{"arch": "xception", "model": "CTC image transcriber", "dataset": "short English words printed on busy colour backdrops", "train_examples": 90422, "image_size": 64, "crop_scale_min": 1, "horizontal_flip": false, "cutout": 0.25, "tokenizer": "char", "vocab_size": 30, "norm": "groupnorm", "activation": "relu", "weight_standardization": false, "depths": [3, 6, 6], "kernel_size": 3, "stem": "deep", "widths": [128, 256, 512], "init": "kaiming_normal", "residual_init": "none", "optimizer": "muon", "muon_scale": "match_rms_adamw", "lr": 0.0039, "momentum": 0.95, "nesterov": true, "orthogonalizer": "newton_schulz_5", "adamw_lr_other_params": 0.0021, "steps": 6400, "batch_size": 64, "epochs": 4.5, "lr_schedule": "cosine", "final_lr_fraction": 0, "warmup_steps": 1280, "weight_decay": 0.3, "adamw_weight_decay_other_params": 0.01}
Rows from block 10, named by matrix and row number. Rows with one number belong to one channel. Each number is 500 + 50 x the weight over the matrix's rms, rounded and kept within 0 to 999. All counts start at 0. Numbers have three digits each.
# convs1: first pointwise conv (model.blocks.10.convs.1.weight, 512x512x1x1), inputs 171-341
# convs3: second pointwise conv (model.blocks.10.convs.3.weight, 512x512x1x1, transposed), outputs 171-341
convs1.118:504519440464446537508500455479481458505450477645496470521477447487472496505471414534636448530505553555442489442542474405381471495494529576501517530461497496511540470488516426478541511520503504492394487523503474549489447552461323518478487400606557585483468474534531509479497487520409522455508547535515508450514510413430425557354529571494538479461396533470572589486433593521469518488496514421428442529446428548461420492472548578484463484367480498461465454470469474400523531454462489560584588367416593476594571525499
convs3.118:570470381459517506442567498406540426584471437467538515467539452527481575442589613540566484504482368456467567587451474529556557439490555511454560496528440463469457503493381533543552488473463559507442524402515484502542546488574577441563501510414513435523539461477548496570585515459493477484471418523573387548586473450535427537446483391515443417533454518509492455532476504571507429439500557556478436629490553422513535492487415497486432379573561515504509452463534462444507536512478536479483462492423506496456465513548
convs1.119:500559508615443473437499472458547605485449511606600443488518481540602490429466365542435541432557531492520487542416473458487367471531561564513507545482464649499452572535532536471490511592453537609487507539561352438560578460439497436525511626419492560526540424441478538563472564444540489435592528589565540525475351482480450536563543565437471492521607532572576441524547500461545486530447500556493514488569543525417531543545563506490527463497504498586385448542517499451580453508480501505434460469591494572437502550498
convs3.119:534490591404408484576553501573508564497589424427517471473479558529462575398496512525534563571469453591599530484533508580522464496449585537524532362593503469426534420504330593463506462489498421435538501415558602464588473515497483447544534608522516506504508545544491455574422487553585519592542516517463493491432412580453483491490473448414536513513474454416508539576519543511460470475561591464529504443539595517484391456602459545441548431532453555465404562539546502496541577515504528544379474510511471472518469419520
convs1.120:471506424525423470444497456555561469520541525613477602538453580526492507513512502720537434579504565556441563445573474535477493443537432485509556531466484430438392487512535436472453567549464393412459530579405495461482526545504562604492569512435549496461524478524477566460489437419624434402508427455556490536623525463484414421442494551284489518412574570459562541512463485486549498394516532489643438477499498433469387519477497451438506451503550460464502424500497498434461487474574474446502393438521476519514465443576
convs3.120:463520460522444449495421437428507515483446462680490538494411516518454423475471583462467523477505464352507495511535440519498484487496485590461479486585535551501460427471507608440503487608438477551521543598546577529507432531496618508508536512553528471498461599468477536481463489464567479476432464545505537467470545431434435427475468455449482447515540500511495541529457512448548455516451478594518495483458500503510478477499518435535497461501406491519464519489494570512529520588519419427454482544414507471606502480502
convs1.121:636472472492487465624502497462490351477544487505576610555464527466546500361472478519499504508519542551520481521551452500426562500532564549511558493487486440325515490552567480409598461468511461514483421476503525512517487575420503477510552471586516527471448373486563531519528497526512484578462532516548475475559527526516591496435484515506478568492492395467445467602580586527354474474493545550481505473429515470476474459501485501538411502543440521546564490451452487523468538565533518467496549455508501488615516447483
convs3.121:374519544499416461549510412444477481520553534468514493525599411558447525508562510527516532470468516522480511479533525498398504442537505477560462537496492441417503442498548474529535489511500550495471426549553502452515484465486553391396549524475519517606375461437482471441548462527582517516543523534463487512449534499526518521479551533452517494483448499499494478518535583546362516522515445510499536464522499567519477473601513512478496485488446532471497502460462518489472447455512448492571566594492484513569498470569
convs1.122:549501512502514445569536520506523495511529549554467500492494523496431628581492467522490517552465415575538578449505502529428567565502444555510409509619613529451570505470441548461454430573508559429632414507470471433624475528504513640497505558413412512483480460451475481576457473475468533485584557457386534539456568499447456454433470479476458490580412450593475497412601491583466510497491554505481459569536559569538527534458547353392537539473446527457575445455481542518497488428562529483467432498461449428567470570497
convs3.122:559540451566402489535428476525553489547596541598443563512592448570526468478523459426457551500519576473484456489494514597489508517604565478494434399393675547520455516478447516477512526556491434555440527459422451553374553433474535621501464488596474418521489561542483456524460477549488546404507485490446612489537355466479507561513509520502480462599425516425572496565452562444490507511491547574472573488610493455456502445534503627461549543519465483492435566484396518495553532388571550528541563377572620451558500512516
convs1.123:525454468493482549490559420499447450519488500631502478494515550464574518577493553454369447498395419495447461428500514448494483457573499461435537490492498480504484553469465516471543589556530524467394548486518465492521538485511463583510525461478529497588510492459447563432495511502560580433451550437403407484537501515505494519466447486523472505544491429524548443501487481539549492519560549466520547531475604512503518481483545484492511472485515486502449457436529588452465505499443506500402409484545456407461513491495
convs3.123:544491471504515567514545546443464535458578441518500537423400529566437470515487516477468452476418601509519535416460548525519473439483397496499478545460512469521532377531432514563490544461562385522468439495566519488408507481466548589465502532507467536526489502410454537535517392480471430442506553542499594549537497480377415514529506488436521497536427486549489468533532475562497485474465469493539462520479502471364528581523584463512536439539489536520434631434521496431553455595377453533478493499519477531541583474471
convs1.124:472440516617486568519530449497484496493550502460384450442457513505556529479505483558432523508449389496446551554617502523500511533562403517441512549506511570508396520460448511510492568491534436509544601483519508572488508473504537569492492461530564509407491511598524539414531480559530509605531373513472487508492431494449461444416536481486536512607478470513545512357504506504437484627490459482464558463447495500462403498484474469496482474464492518468451564508418484435587597505434476526491492434619502555454574572596
convs3.124:507426436563464502468490523489440403512462618476430495636440541414477508513565545522478480508429526514448553567441496530495454546506563534473520514496501604457468491458492538440563485416472459518576486439502462478480570568614444574500529513517466483519481448534524450464520533496532573511516477491533549459501476442466571583467543442563533395486508478519400586431462517546428556448465519529523521460514547486470450534501622494492492493480471493499460449483555533545500576438458537390496522391438530501456577475440
convs1.125:465488498491430487451476488486489463482523470517480494509497520459551535574549520448535515488492543461479526471480525511592486566473564422524519461509459477481499576532483496514474464467512527529523456479510496530513500469484493480508515425445500455486460489503496509509474479521509464543475539539506511420537440493458484491457454514583545470540570489567506469449430512510508451511511535526500496511449500542555443483476525511519495494550520501468487512540436519457430534479491489497511498497490513483533422487503
convs3.125:432452467509501467491519531563490465521504500495495529414508520462580499462510510494489500509522516546494544547480512521494537486504435463474491542522529538448517526494514496459467515480476495517548478508492527518461514447494518469486476550502552496476563512451543449499530533574526494499540485493505489516479431470557483539511503600522485422471482515481442535499459586523482488470521515465480469559509529519499536495449491497510513549564519449501480508501487543473478468530411454493506449467518467494553530498468
convs1.126:513529466506478517504540449464516486541507520466527490509518496546496475523526486553550476481470524478510560402532501470476492483513541424468505511489544486457484549500537509521516521529501527455527514492451465526497448576485494471515513471490501513452458504497458528544460495457448484474540419489439522462487499486503562506458460569458566477519521483438551488460524464500467512492486480502558536531501449558449449500508487513544495500540484485482524591480488525510532488552493472497475505455568556550546548471552
convs3.126:468512479543484508489550473580518438526474484550512524545566429488497454465499518521544472485436481476433522539515470457398524446548497542468495484506495495491482486466516524495537506502528494472554465462554492511532478506460503501474506478492562491527537514521550437525458507540450446522544513515478505440595487425490539482477524543514485462495466441469504426469552499521406544497542489493558513450508506543527473505471502504474438533543502475484537469528509489574483489496481466571499541486556484520454506495505
convs1.127:431414503522552466489490516446442521483451482491502418563510558452539467501522453568546488425526427521458506510466613500498489490503560457439475471638490479505494426510455421479480506504489510527585513480523475608527559442459483582371447461433525469496463595456469502477526412598410467492540550531467569492579502521537541422539525510517483391619446494465421432541556465464535550526534493523516409493517537529471445550485538454416445497562482500454473455511532535547508487520516492517495476594493485487516495487507
convs3.127:465560477536487471490516530518448465525580503607505503461488454454565560453473498563537475492476478557433530522498565509561443534550388512410531483435505511508497486543501533550459505492502443513599408463538481451538447526528442465468454441368563504445487408590498506552485525532469489525533490511462459520514543466599523567481467420516554493482550473519467526373435504539456499449552555524570341420467560561499505460564561477460501491421521504529522463535607525573561555446408468509459592586415486561562507546491
convs1.128:545501533419444507476566476506507472502490503427530539525538514503540591446573524482662615522527485594514552374461450490433538439490555483438416506503473565469482442525452500401492608516485479514511543559517450636560543504542516545439552537470542483450545442472559602534504542478491549641501416559624517541521479530474485507588502457491463592517465599501503468486474442473507451538492503551499456532499487500443494444542572470542522476526467518530441523547558531522511533337593533471466467474385526510557502566519
convs3.128:466541565447549536554520495516508560571499446585533441418397459532461522568492537577524445429529496455555497486474435663533579505568493534502557464542440436579560470465656497386559542489523448576519494545594577431540600476498519500474549499488529471557529450421514582560671585513516451452524509475498553419580501438534526523471497443468524547593449479539514469543478431557516467498522423562456419425477544521552471480471467513506477461545544539480489531519584502547522520626512480493434490566561438489523440551493
convs1.129:507537397472569467514444399507448447536593393512462517501438533465451486518463482515482435537556468551455480496496468499561454450427516468575436453517535489493399434426528513443543469482525501528551544526444517418455520454496531545498457539572581543524481453495434538398494438417469555488524480563473477503485576487550577487493505497569419504511494483487406551405536434487549486522499510399445477499509445523486524508483438499512507518533523462536516485478524516425453497460398556471519561503456511525519465478493
convs3.129:519660524529523482527453542492540537487423456596548482489527418521502534446566482485405492527445501558521500602460495517619501451500509481504467522544479543485515460522509452512491582479488468461584536535486550509545449479435522486523464440484443506481451511487444447485516430505465436499503513435482526422448493505544483562554510516476469554475504507499515486593525546441424494538517485490559470446472582521525514554464495545471508439536450557518449501511498494578435489516559469492489563565506472509545597474459
convs1.130:469530494459499511482429564543446529587507522458500516420493467538490442548501467574442471528426517367486476554526544495510543423426493431471551532455505512456530517561527476449401502503519522497554403542433496484457430544517536556530530451478392565503511510653527470562545513539548408435505519518612491501575456506595515561476501517650505514514488426524435536582481480574424497537532481493507479473482552516445503520506436566527414571516446486508460490525518546517447483509525513455508642493540570431504584592539
convs3.130:533499461533508482565566444462514444449472413529537466470579523525512563482432547452516524468466502465476549520532521438457516486508567574487525552517498506456634493541498579573497455546521541392591553570535503570457534496532463517488480456555560526460493463421510491582507348525498508499489568486580517547508533530379537534451437557525554484538517456537467565568563505453568534529546523461445540543571592514617545513659563509605595562499531594595633501491484505483504433509603548479471540443516557646448379456589
convs1.131:581431596455401466463533568493515521596474537417438483431462591477564417464530395519489454509535472538371478362517538433470456439506441562499382465565459616585609529517516494507357507611504515545347488510267527531617436441497519482531496596507526541447464478592532471521451565490523432546472488546500469508489528540503453473443577587449569558556431503469564536352598507422641487448499550496372515529455485405503433454507520551489477556332514494493456563460497494542461558534492498536487533418532517455581513542431
convs3.131:426484519492459521459468463476495473461489448533547500481473440488495519511544432593620403464475453538564549565500463586590513519439494548558449495560419587600627493516469414398488490389476452405421527511506484499467451449571504520617457549537486395479512505435516555418525538478509493431447436470403484463525488579453449511450459469580488415432447521407462455518575504513517466587509520489499544532486522513537549555483543439481426519452605426448594365530488584559575522518501437483636525490458573621464496504476
convs1.132:452449515483444459449497457486492445469514551501474505529506501550397526619436445526706514501508425481504442467439434458511415476533547490487505422454561592423424318488437553407564501714605469601500489440537498524372410504551527416523495524382492560570570577507520469461447472513493423452505551528417402442510455479462555526534447523447441410530484439452523452423406470561580498413526481508622493483507438499483462460422521518410553344592483364469351501514556442459494514432569496448509459475506454533508447586483
convs3.132:481535471505511584562541509512523497479463485591551598476448533440482482478529475488471561454543571525458506514576508485424457562470456563563465490471430440652467584566588539484554465449514491427463519578529484626530563550436498681640527632481563534527550521537436489519469534428458445542519495529490497523454424504460476518478544451487528554554482489592397409565402475407487527477481490592561450482473480506578422448519472365426502478516455539505541548489381504547528547555515458508602501467576452596574407485542
convs1.133:464468493551561454541511497512529569494408523564436514487396445467491567563555521481493462441469545441602459602506486501472565525511439444491433578370443466471510502437447583470508456445508567527574477501411444485487447616512560509463470481436523506547490487499493542551431488544526545552470467597543461519463466516467506440475435466503444614577500431512561462579534474423472533481497534571540438456522496534472460491572514519466578430541452457438542480563507535484580474434577514481531517610436508532476421485514
convs3.133:567502532566433510534484551449500523471543512546576551483528544628400476503515379408527514453554483573490532444542426474508427528542464458558482487446482639481534395503430545496527448434528521543417526550498355434531525542449448476534393492561488483516353459441405511518547466485526417445523542506670417561395377516454443548454497457524369371412462456518621413463514553439502503518521468498489499537479419455556402426511411485515427443550578451498502481467512573483475507498497528533465541440521545491536773411463
convs1.134:568469526528455508599477446520565462457500542486504562480545488563471485485451477561471521542489545449478496438597480482499569552476519530510501535463521411456488483430498554513408506432483511461489519514554533528471438494466509474496513544545514490622466494405571455495472494521539520550470514454385523566530450501485485532511597471506462505448553493556443531517519514476458494449570574483493534534460482537522503423590486493513530521385465526469512498511559503477441461458517476561555540509469504516480454629674
convs3.134:541551446550548571468613514518645531480540491459464489548519493485582442493598497571533493447581479446415615494471457555469507473518569547495557605559500596528563578445425550400524587514515506563521532468549457523449530456531455565498469502442409507583568483530571650504479444487509640469565503407543601513418508471480496516489501517482586579475505471483509445539525509588483625551438435458383462518487492514470491538593514576459586471529513560461500555482492518474543522541437543583480508503547522487452497519554
convs1.135:466536514487448441537532546454604555509522558424434485510466506485569557594372429575393547485452507373449502546536472587456474578507557459497499500457496458462570495594485360420388520439485448586508498476516512494467429480441495516477502507456530426467431482519519544486515529483520411495474494476444498567429557412405537509409515521496496616619462564461458520459452382474546469483536513479495469464499380520485500449606557539514448386495522504483412494448507494577473540501393526492525414599432512493572541439485
convs3.135:612476540531591555483533478535592513469464495526493521465539507522459494522425507507556507541475475470476423522367605467467580459440377598359533475523593415478594518482580522505507496588487515537559561599463551518495521511542484502529551510498511411604548454387407525556518565516466533565521425488425643474595582563435447488520445500498538486332554451529446489378464460469490511431558547484538455510522546454557520513485396503431550474501468470546512503419437566521484518443506574478591424471585484538508463445558
convs1.136:515496420375510540545482474486478453458548572485555539492435555499408439560480494483518505580514399453495618476575559445532480480499555463496464437479487501461506464436460526572493472491552410516480465465423509597477443496519501464563461485513568560521500509495505459615494460426516554510521482483509496500596540456514479490408449413468450410543474525432525479499485381468589515551501558602647420440504465482475483625530466605453506540436533429459444461523406515417566535511499515349513598495511470522488491473424
convs3.136:516534470575527376529508527455472508503409499516542558476465506483466562524521430539475549457422507515538473544566484541483671488551559554525530503433512435491541499546478513558505444521461557556541490490547473410485444494566485511560531488498635520524504445481435494515519448522556450571406536476488507494495500449493545518514474515443536514454518542584542558403457515612460435522432524433527512550471430504506468425490500526447402489469605560522533536530552520454409497558475491532525524453518571411495377490475
convs1.137:514518593436462510485480459499483516505467534410495534513507446495527558461512488445471535517535461451540429421505502482509392501567434491566516448525523485571521480473512524465552475499456529444540515479526530500539512518493414563495492558424490561479518559487515471341442527654448489473465492451546542501438494594609403460506540536524539516516552527410410533452437496533528465518523489453488559504558401516448497559527468493463472567544493441454532467494471531487496441495527497594578552501449503448485546478575
convs3.137:586479501490471494436483548492479568506454440443464501542504492481525501518512455508473544532476490445483437477534503578522480445581540423506551535523548527553574508490496486483524507535600522538472461458524498605484449406474576592591511534486463543541484501581522510455541471407423528562463516526449539453538545539602470506497469451439492445412371552535375508484522520555473515506460357539563570506528520461413531501435519536606527519617517561428475504516488382528529559543542592502479553532502525441487505581500
convs1.138:447592464511452475540612444470446516426492573498493467462535340469523500528450431619467507550519441432539428501464458453509475526519557460536538436468565528497458472438490584480542398484498552492495405516417502542555527468517494505488535483528509478503555454545514565462507572557434509498594478481515499552490576455561485478488463556473578471544473540428482496533537562509522500527538461434627490491539508568456507530566500442494580544501452486501597599520452505479512494556476505561480582519469502502552540526436
convs3.138:367501319406518507435469442456430451634558523479505514525510534535475515509477580547452545443595598476478546495522533524525512494423555525500552539598560540483437543473510416542529463469477422486477459446475427362534523516532508537478429540447430513460527430588477527456495440557544546471472569510494497564513450430478554538449546542534517532576532441512590395508416479514433495463470562495489536454546441401536556539456504509429523540445394520552486534499572503488528505514483510548393520502487500492457525492477
convs1.139:526516485471510532544505446538583441576515522551493439527505524542471459537495547460540501540502465457510508446516549534538523500527521418485484467475486519490402509499530564525521531426534571575460497562550455463455522565490448462518529501543494512470516529521527493488441474582517580530489542549533467454523525449514562510480471592509551467510457512449549522530433387511500512528464601505513568522558488559553511487492494543517497443529495448543513547383436474525562460522505539515486514522533443587542463485441
convs3.139:499490552521467549474482474411465483579450487501538518513557588491488483550497590402580507562542544528518545577620575506473515469542532495547524538497458557506576491537451541434502596436559543490523530528569435492531419444443537482534433518550490443524527555460492430525488525524460498484518480486495506428451483421622510518493507478460479522454407554531528550530515486614468502523519519493475512438456532649533479537503465477536580501509507543473544532489500432501513601514512479494498515406488520496503491490512
convs1.140:573480575494550438495478504479463553463562460474518460449483530544506512495496529485548465473496436417529550532556575503536466501576487529463483534492395464515463525496434546534471450480482488506479442487512476518409546370492544489497492482476527501522501407537526451496497448485522528551488542482470491507476441414524459480484564471440467581434481429468545530494540503510455541502546542518501448519527571549445508502507516481556511543461524544520480450489501530499470524505570485484494513527594504456515477539487
convs3.140:473473443572535496478497516477554436393487491493507515505520484462568469416477473533510446614412546563503521461498512505512520522474529503554499422503547463508531446436520472565499467510496485466576479464526471546507456560484536492469521525472516491489586549489478444522458515549509464553545510480483492546516461446515517441522457432499451528505477522475485478495498513412515509476545489477519539456493625582543409548535433472451487555478451554498506536544419573551507478503550525522555421499570564462490476513554
convs1.141:537462436489517493511436518466527525484503457467482481473513473441506306590581466519530451506525509550507508456485467570521595545445544493511419436339435465441403550379465514402460464509541496615546531458427502447553551555461469447496517592569521554520512462411484556555518485357476487511463454555558534543447550470420539512576533542400452481588495493564461487368421518416590547428512571454564555478515521558564577500349480502507463465576398372510436487540526532514498477534539508518475338489482433578498474551474
convs3.141:505496514525540500514467438524351529538502482456493448455479489561542431518466568572474515516592551581557546478543522584501516562527538489539520506481534483460534534503474487469490494456539511375577519519611589493435481496454489560486499436614527434520457541450656519521544496543517488527571526506456510542512520540538486547548501501548511532489494598462598476458517418534501568566488325533456464454424418494474477512543389513517505472409442506562578449501446504546461520584492484462415516563584558499587409548520
convs1.142:500391546508518564460435508481533544504538534488530510500491523493472475456498435438512512469514590500492515474539570517416513581481562435481516366714450498434414542509551458485574495552523574542549576531511468524547391494492574377497468483407429430603532494425510461477527475540461472548500518517543491630510441550532539569451529550469490565582437496514487476428493485535534492500447549577670504517501500468496435439495441383447464498474472411483470459479482509448497473555471514581420486459598513494484510460451
convs3.142:521544473500562555506549449475538400435516485505388522536581571502561458492519594542422523586394472522507506458482545466423486453556550524600449515578488482499465514523475467577607556523464499444366553508493461538508566408520463498478469524475451520498493508558470562518456512466548514477565492478499464472490496485488512454526563538491479517578470507551422485550541462546492545557439505422512558478507505498488563440480490459555441443574601474509405530511483500474510488481531502487452553481534480519569509435486
convs1.143:485470513535515526488467485446511537532490500531497498498489490490524538480510478504433496524525487466489512471494530467484479546477526499523460522493484466543475481465479518412513473548548503459508552530464511479515476477506521494508540490500507487489491496492496501470469504512500528446534496444498484486504466523507516563551494560514515495524447481463505483476472498548544495523548466412450537517491499530478528464492470499513542500570487492470502424478515492483578504471500474483536520482502553586469503481496
convs3.143:479463516563498517583546489530506503467539544473500506544505495494472556532495538533538453553498490484500543499490547485497518496512460497517509505494506472454480481469517528553506472475516421510490501507520513506493500493527478496464515539510563495494480442481498567500534489516471497504427513545541493562513542484484482501482506477536518514520493503499506551478492469473484450485514543516484493477469510502472488480457507498483488536491487462534545508463439507487522519456502533452499497490465508506470514519506
convs1.144:542609485522534520447481459453460473491502499532523476542442520468574486504456463401544530477505487476446579476488510512570386519487520483481472494497549531478514486501504553490532489515557512546450543526543455442544432434475511480499487502501511576566579492479550514470483498512438504501553447493461528458419541495513512485486483498533522500511466481441420520469393566576493530454510448439544515490455492512475468540529465544540538461551540535481506515499471484493497498543458532476552538497534486549495447479454
convs3.144:489498519452475426517463547513514494382496500512510461488468449584490574489499473468445538518470524542479489450549493469500505552544501557563462520543462471462501535513543481496499496586460490433471507440563551528508507458528504529515561503560571478519508469533456445472507537480489517540427509503499501442507538511441517523442545478429516493409479500513472493482509469458523539552513508537486446460514472526552564499478544568559449523473535516451510544496486491522470461537480487514534535465545517549476502427547
convs1.145:559412509456528526510467536450535488529455499413497559434579479462422563509575513465499483534466571504449516521512529550505422509503553515447474472479454411467635481483497468538464457491534575466441518473465503526533447524495523451516457525412522454461501527518518556504532447441430577472530494491538508433436525474507325544495516377474579482363525435551401420456532527553443459484473502520584477523574526414510480535524501569418507366516448462484462518521455476502566460389446536412409521548506510448701526460584
convs3.145:379464442502535529447486486544443558481424503429477490460504574498540438470475467529492497518541452585494514609541419551524557532535488543474488497554551487518499551608575464503505486435568492519514518416494566490466488549495539497471483480488538528434580520575473468480361505427579437555538501558591416534529496481534445524450573479503555542493559369501524492471472427472524524433535496448513454611454552569523506531431454530515538521574495545520499510482571545392492449578512418523640458538451492476575411481637
convs1.146:604555486411491498521488406471526501485515480552505507471537489527340472498441554395627463551442557479493538479475480467509458470524493448486488509528473514523445480507537466516475514497478477489366555434641454501494482455471544654464536458435603518533458463504539485407527516448546516471507524510477496553457450442559537445541563513618593538544459443484509673644376641471516515518562498467463530528522477584426517490471499526529733650532433521460337515462589516572465459575544451428432570511451426499544494409540
convs3.146:468493557546429554519437572477499492535442527501593513553502524481469482495509559408462450476488716506420456437401503574459515442502530410509524483408457489411519514472477436468458464514497456558381472402455566507487463433504471452417458454537496515478471544469508468491571477754568658461548481555507568545542635512521638542560622424618470516545623686532423416549481645420530470465415463610441556465395366470421464475485545536460355402571459392495514598392518547551538414455512571474538441514493419438531395482505
convs1.147:574578422502549397444548486581532491493487464615562435556409479509509617426465542454503584452464440456472452501502453552457424464543479517491517466441481548500411402443476512512560516541496430505495449465478562494484568492502358442503532528472491462496565474587506574495467564580552512477525510510523460506400499575501461447517463520508470453558521544416482453554513526456513482483539544514474436472504374510394566575429464466556553483564458487464517516505508505451550577446410420456546545550534465539510584525451
convs3.147:415484442486570456481429469500515535437562523443403444527433485425420464497476537519484421489496362469476535470516561397503557512416509571418392463432540468536538422427480549466559526581439435451628432479514496512452532496509540564500462473403511555442456525531465474585468544556510548558577649540547447494511437517504573545555463520466501463521513584464559436484510502379625529492399551499493520623535411571551504395495481507540508527547479462452558448516558438479523508474571462484362480534543481558371487547518
convs1.148:452480454436516466534507595438529507502468514488456533449534469464470520382558487487513463416393554499441483574559412470516601409489548478471520478565599478500453458488461474453485518530476549540491458495469365397447453578482475471539513468429487441532455514581507523495438401468417497559478452478427487471548493461454601486516481508463534351657591588510439514469428430508620490541546554469499457529518512516461547504569565524414563485503545429469480541480482428591506550442560485559479576334421499510431470420447
convs3.148:467550552488558496488505538529431412528575447485471467418507454526455477526373421464569561519527605528484488460419399441576547392509510476509502449576479535570451441503459464439518550505487500441477548620534382444417580510492537623529407498451486597444485471563430395516460456455417472459462483443503517473512507457516494460541515511447550512424415444552539524546524449445471455458464540435501407555334453473487435522446541493464496533418504515557538533399502467471600475480539527526539458378434466539450436511536
convs1.149:491497488502473596535494486495462422493566498511536440520628441540518506447535548452489535490576429567519575516559582401518445512515499502494443541542400454447559469465469420512591515447530499523526501577508439589449546452467534472483440434530502497491480495507511465536548468435527452545550592542608566505588523497515424521541451547518381569503539443503593505530486502536510507522414421543536472461454544455422486545541535418426524511476503469477500485487515507588472527438416554430485472505574512553561480479505
convs3.149:531430450530527501433484506497484430613572462491559471493588515500461498494464668571555532513534468514455469489579491578509487507505470521477500542464453579485535527419548487513497474448646501464539547507611549381513494420504467440502470509539512560498541408458537456509527586552531538464486477441491519484600498490485638469470436500476523520431490597598507522566421503524505462484496525484492479513471552561521480503483463460583538427534564548478518597580492464588596474576557550516508674605536520530537499424462
convs1.150:490497540497477596391541491518539551574485454492549524612486446484561502492505564490509505566442460577467441540454500516445451475490472450488470501444451547539536436405487513479451496497494493563522466442493515518521491551516500486562478504466555428476534581531519514503504476515604462486477580474544543559484536561508449507482609539476443511448531457483478478547483416552513445513413523419580476464494465369460507420480510513429491440495524455531522500519468546569551534524519469418423466525589525460510481453526
convs3.150:409483491440497476463558529505550552543544515485521438451505500522468503553478498496506525530502490506480513573503426440508562438452524442401462475640456521497488498506503505543424471508498508468537445522456505501476440473428587515498508495535479502496520557473558626490472456484543500442539527431590476449485491482438457537410482485527474510566487498438561528403522506515460576497442462557481484494619488467509466471524410450543492425418590600388470463455568565438482426513491479451513579476575525532478486504450
convs1.151:504570532507499489446522443432551449464492625476448542512470458515497478499467551504494448526533483478578531476482437444398501566418565446464439495468473530502506512539458507510459473509532515444467500499474500508441451453483455510487539535541476563409452377490452551522615402555521412437433538424469531610517550545489588490577428510500477517455531523450592493533478542530502466429458515451504485530480498486460524488535465447486569511450377518540544494453463487506487528484474521525480486520439483594451518485553
convs3.151:448609395545510487539550474523566528521411458416532561490555548443585446443508379483485516497602555492415600540471458538401468547475516474584513507487509551383465510482482521498540459515471470565531471476536484520466468532526458438488468425565507553524519520474504440543487491511525430470355533448562529540450475377420500412436498571497572540444495547555502465529518468526452579533509458565517525611502479418560543422512481470447516459407514590436518425452454482501466465577570507531511519416457570477475548487510
convs1.152:549564494356464458579548561486487447623494489472581599517538545539563520580481546561473482480661475479499504630509424502480523519516412482526458463511478587382584533479499528469497509534500478496597516438565476476542505506537562433495459487410504464510518431365555515505420477487541503516469542510524519549543502456535598504446524515541430493578462503527484327470419533499545443489561440470456447519575524515519521471562546550472480452483524478512479546496456461384543423534455515493474465492509527510443503479532
convs3.152:469478486521488437450545390546503472601575482406530641546525537449468483534414513466489540499447455430565479464504515486529389429486541471514514503476453403391460493568557441497497401470454425446447543479550430460518377581444446502533466444579587623498545436517541511537423485591491504452522478472471559513484481515529418470539567561362487473344509476517517535550560489554551530547527502504461610521541543466532566457532513481452565513495563515468511450602488581404508461480442470502360508462447587461480515562393
convs1.153:507491544530517407477537458499527537506520498543547559575479504500526538512567397470518500532442474488510454517604523505529493452476521501450485420458491546556505441536552458524443509438522545549497487529526437495410493507458452520558480523476545594495519491512423543501509443470411558475466535466546447461506507559522517462485465513482450555523419438489514463499455494456516475479535549510504542476586499540488444504513525510455504454498456487508560538523461500542461599499528528483495471416460494519470499480543
convs3.153:513473489482526541478496504463464456592471537553525511566463438525477462493605540470457485471526518526514449512504510487547516486586480510515521491507515502449545455499497432519593458466452439556539461542483517511494527490410456569507525495531562543462556496449531467505466464404509524548448546474519478535510511578488477513487481580559537467486412548496588635447480527481481474503479468481410500476481492489437541509534511465502506522497481498524416503513557447463526496467542512598515468515453432534493495483475
convs1.154:534524495474491352480517541502528528506547482438498438417576511491429504411481507484485452560490554511576501482463516397461524479516436540474514507528475482516545468423572481566601536460504621485477543503447437430563532451513527403376434534481540482454444496571520525469494465553475487590466427451500457555425534583395428475555451549484634455486569465489442511572441549479468494411560488637450538462626534470487539481473464510446558417409472450449523534513523470449558503518516585481462484604559597513521541533537
convs3.154:483452501557421583507463464511427587455388457520441542498466439516519488458465600495421384499519495538493513476561434479432507455493565471533452572480485491507559529495580583466581522450451521488441484404419501492496516601528536471454553476460542539504513462472478497468503515575442348532487384534483384503458547472528472530514479610476618559526624413520513500438455509507458533488550528552529427521499454417555542585546598590515339535420506481551477449591449470511489516486466423511544506548456562566524442507511
convs1.155:515491500478496503478528501474549521511482528510479486488479489494496488525521500481534462477527487487525514487498491499449545506459495535503429489526453517459493458460530508536513496461490507559501569463498523460527491425521482483504498470488521482485534566508500519505498466523528486486501534484500529483527515540496492440482503395483522504476479499450473542516469538476529496502487545513503486514454496493515509493485478461519498502548529474465542511489490540533506505499484529573530500468523538578472523534476
convs3.155:456457494496498453570495570456434539449461503460485485505481527507468437495515519520497472503469533447505527451537481541491461513476470535505442504533424535527488496485565463494521534463559457514464500469509549537505510521522481504498507456522466478515495458439511525504548537538512556525484522544524449524507523523511425551483503499521525488468482478541488526547487481506435519535513506509498530484492567541451535495512563522510486544499446455483462523469504480537519493490463482489536533487463519517532549471525
convs1.156:391503485448522448470506332498532492520534408446521529511458553549475472515453589374459544464541472487565496508484525418482506490509442594491567430441509533518512559477473501417482579471516581435441495563526432497494475547482462476449547572471494519507568562444469529453529483526405522487509525509432421567518472469469408473464567482494472502567393554456465501554551537494386529557449476517570526436543500516477573490566529533523583543485517481498478557474430503592504422516512510496382543544502512571512481557496
convs3.156:536463552488499511518569549534528531514578530587480538494572497537565534485516527546534518526492598548673527616633529520492515490495516576533469552479401538443595532522471485472434429388466534513473515455504542568483532452483528532437531496540512491599490607512474525630587580565456542335506529530556627506607397436545407493594468460516459475563488567573484487511393448504493565500495563511452480538519485359545475522516434509531481513473519459516517515493535500475527457562465378462463445488450583561497476520463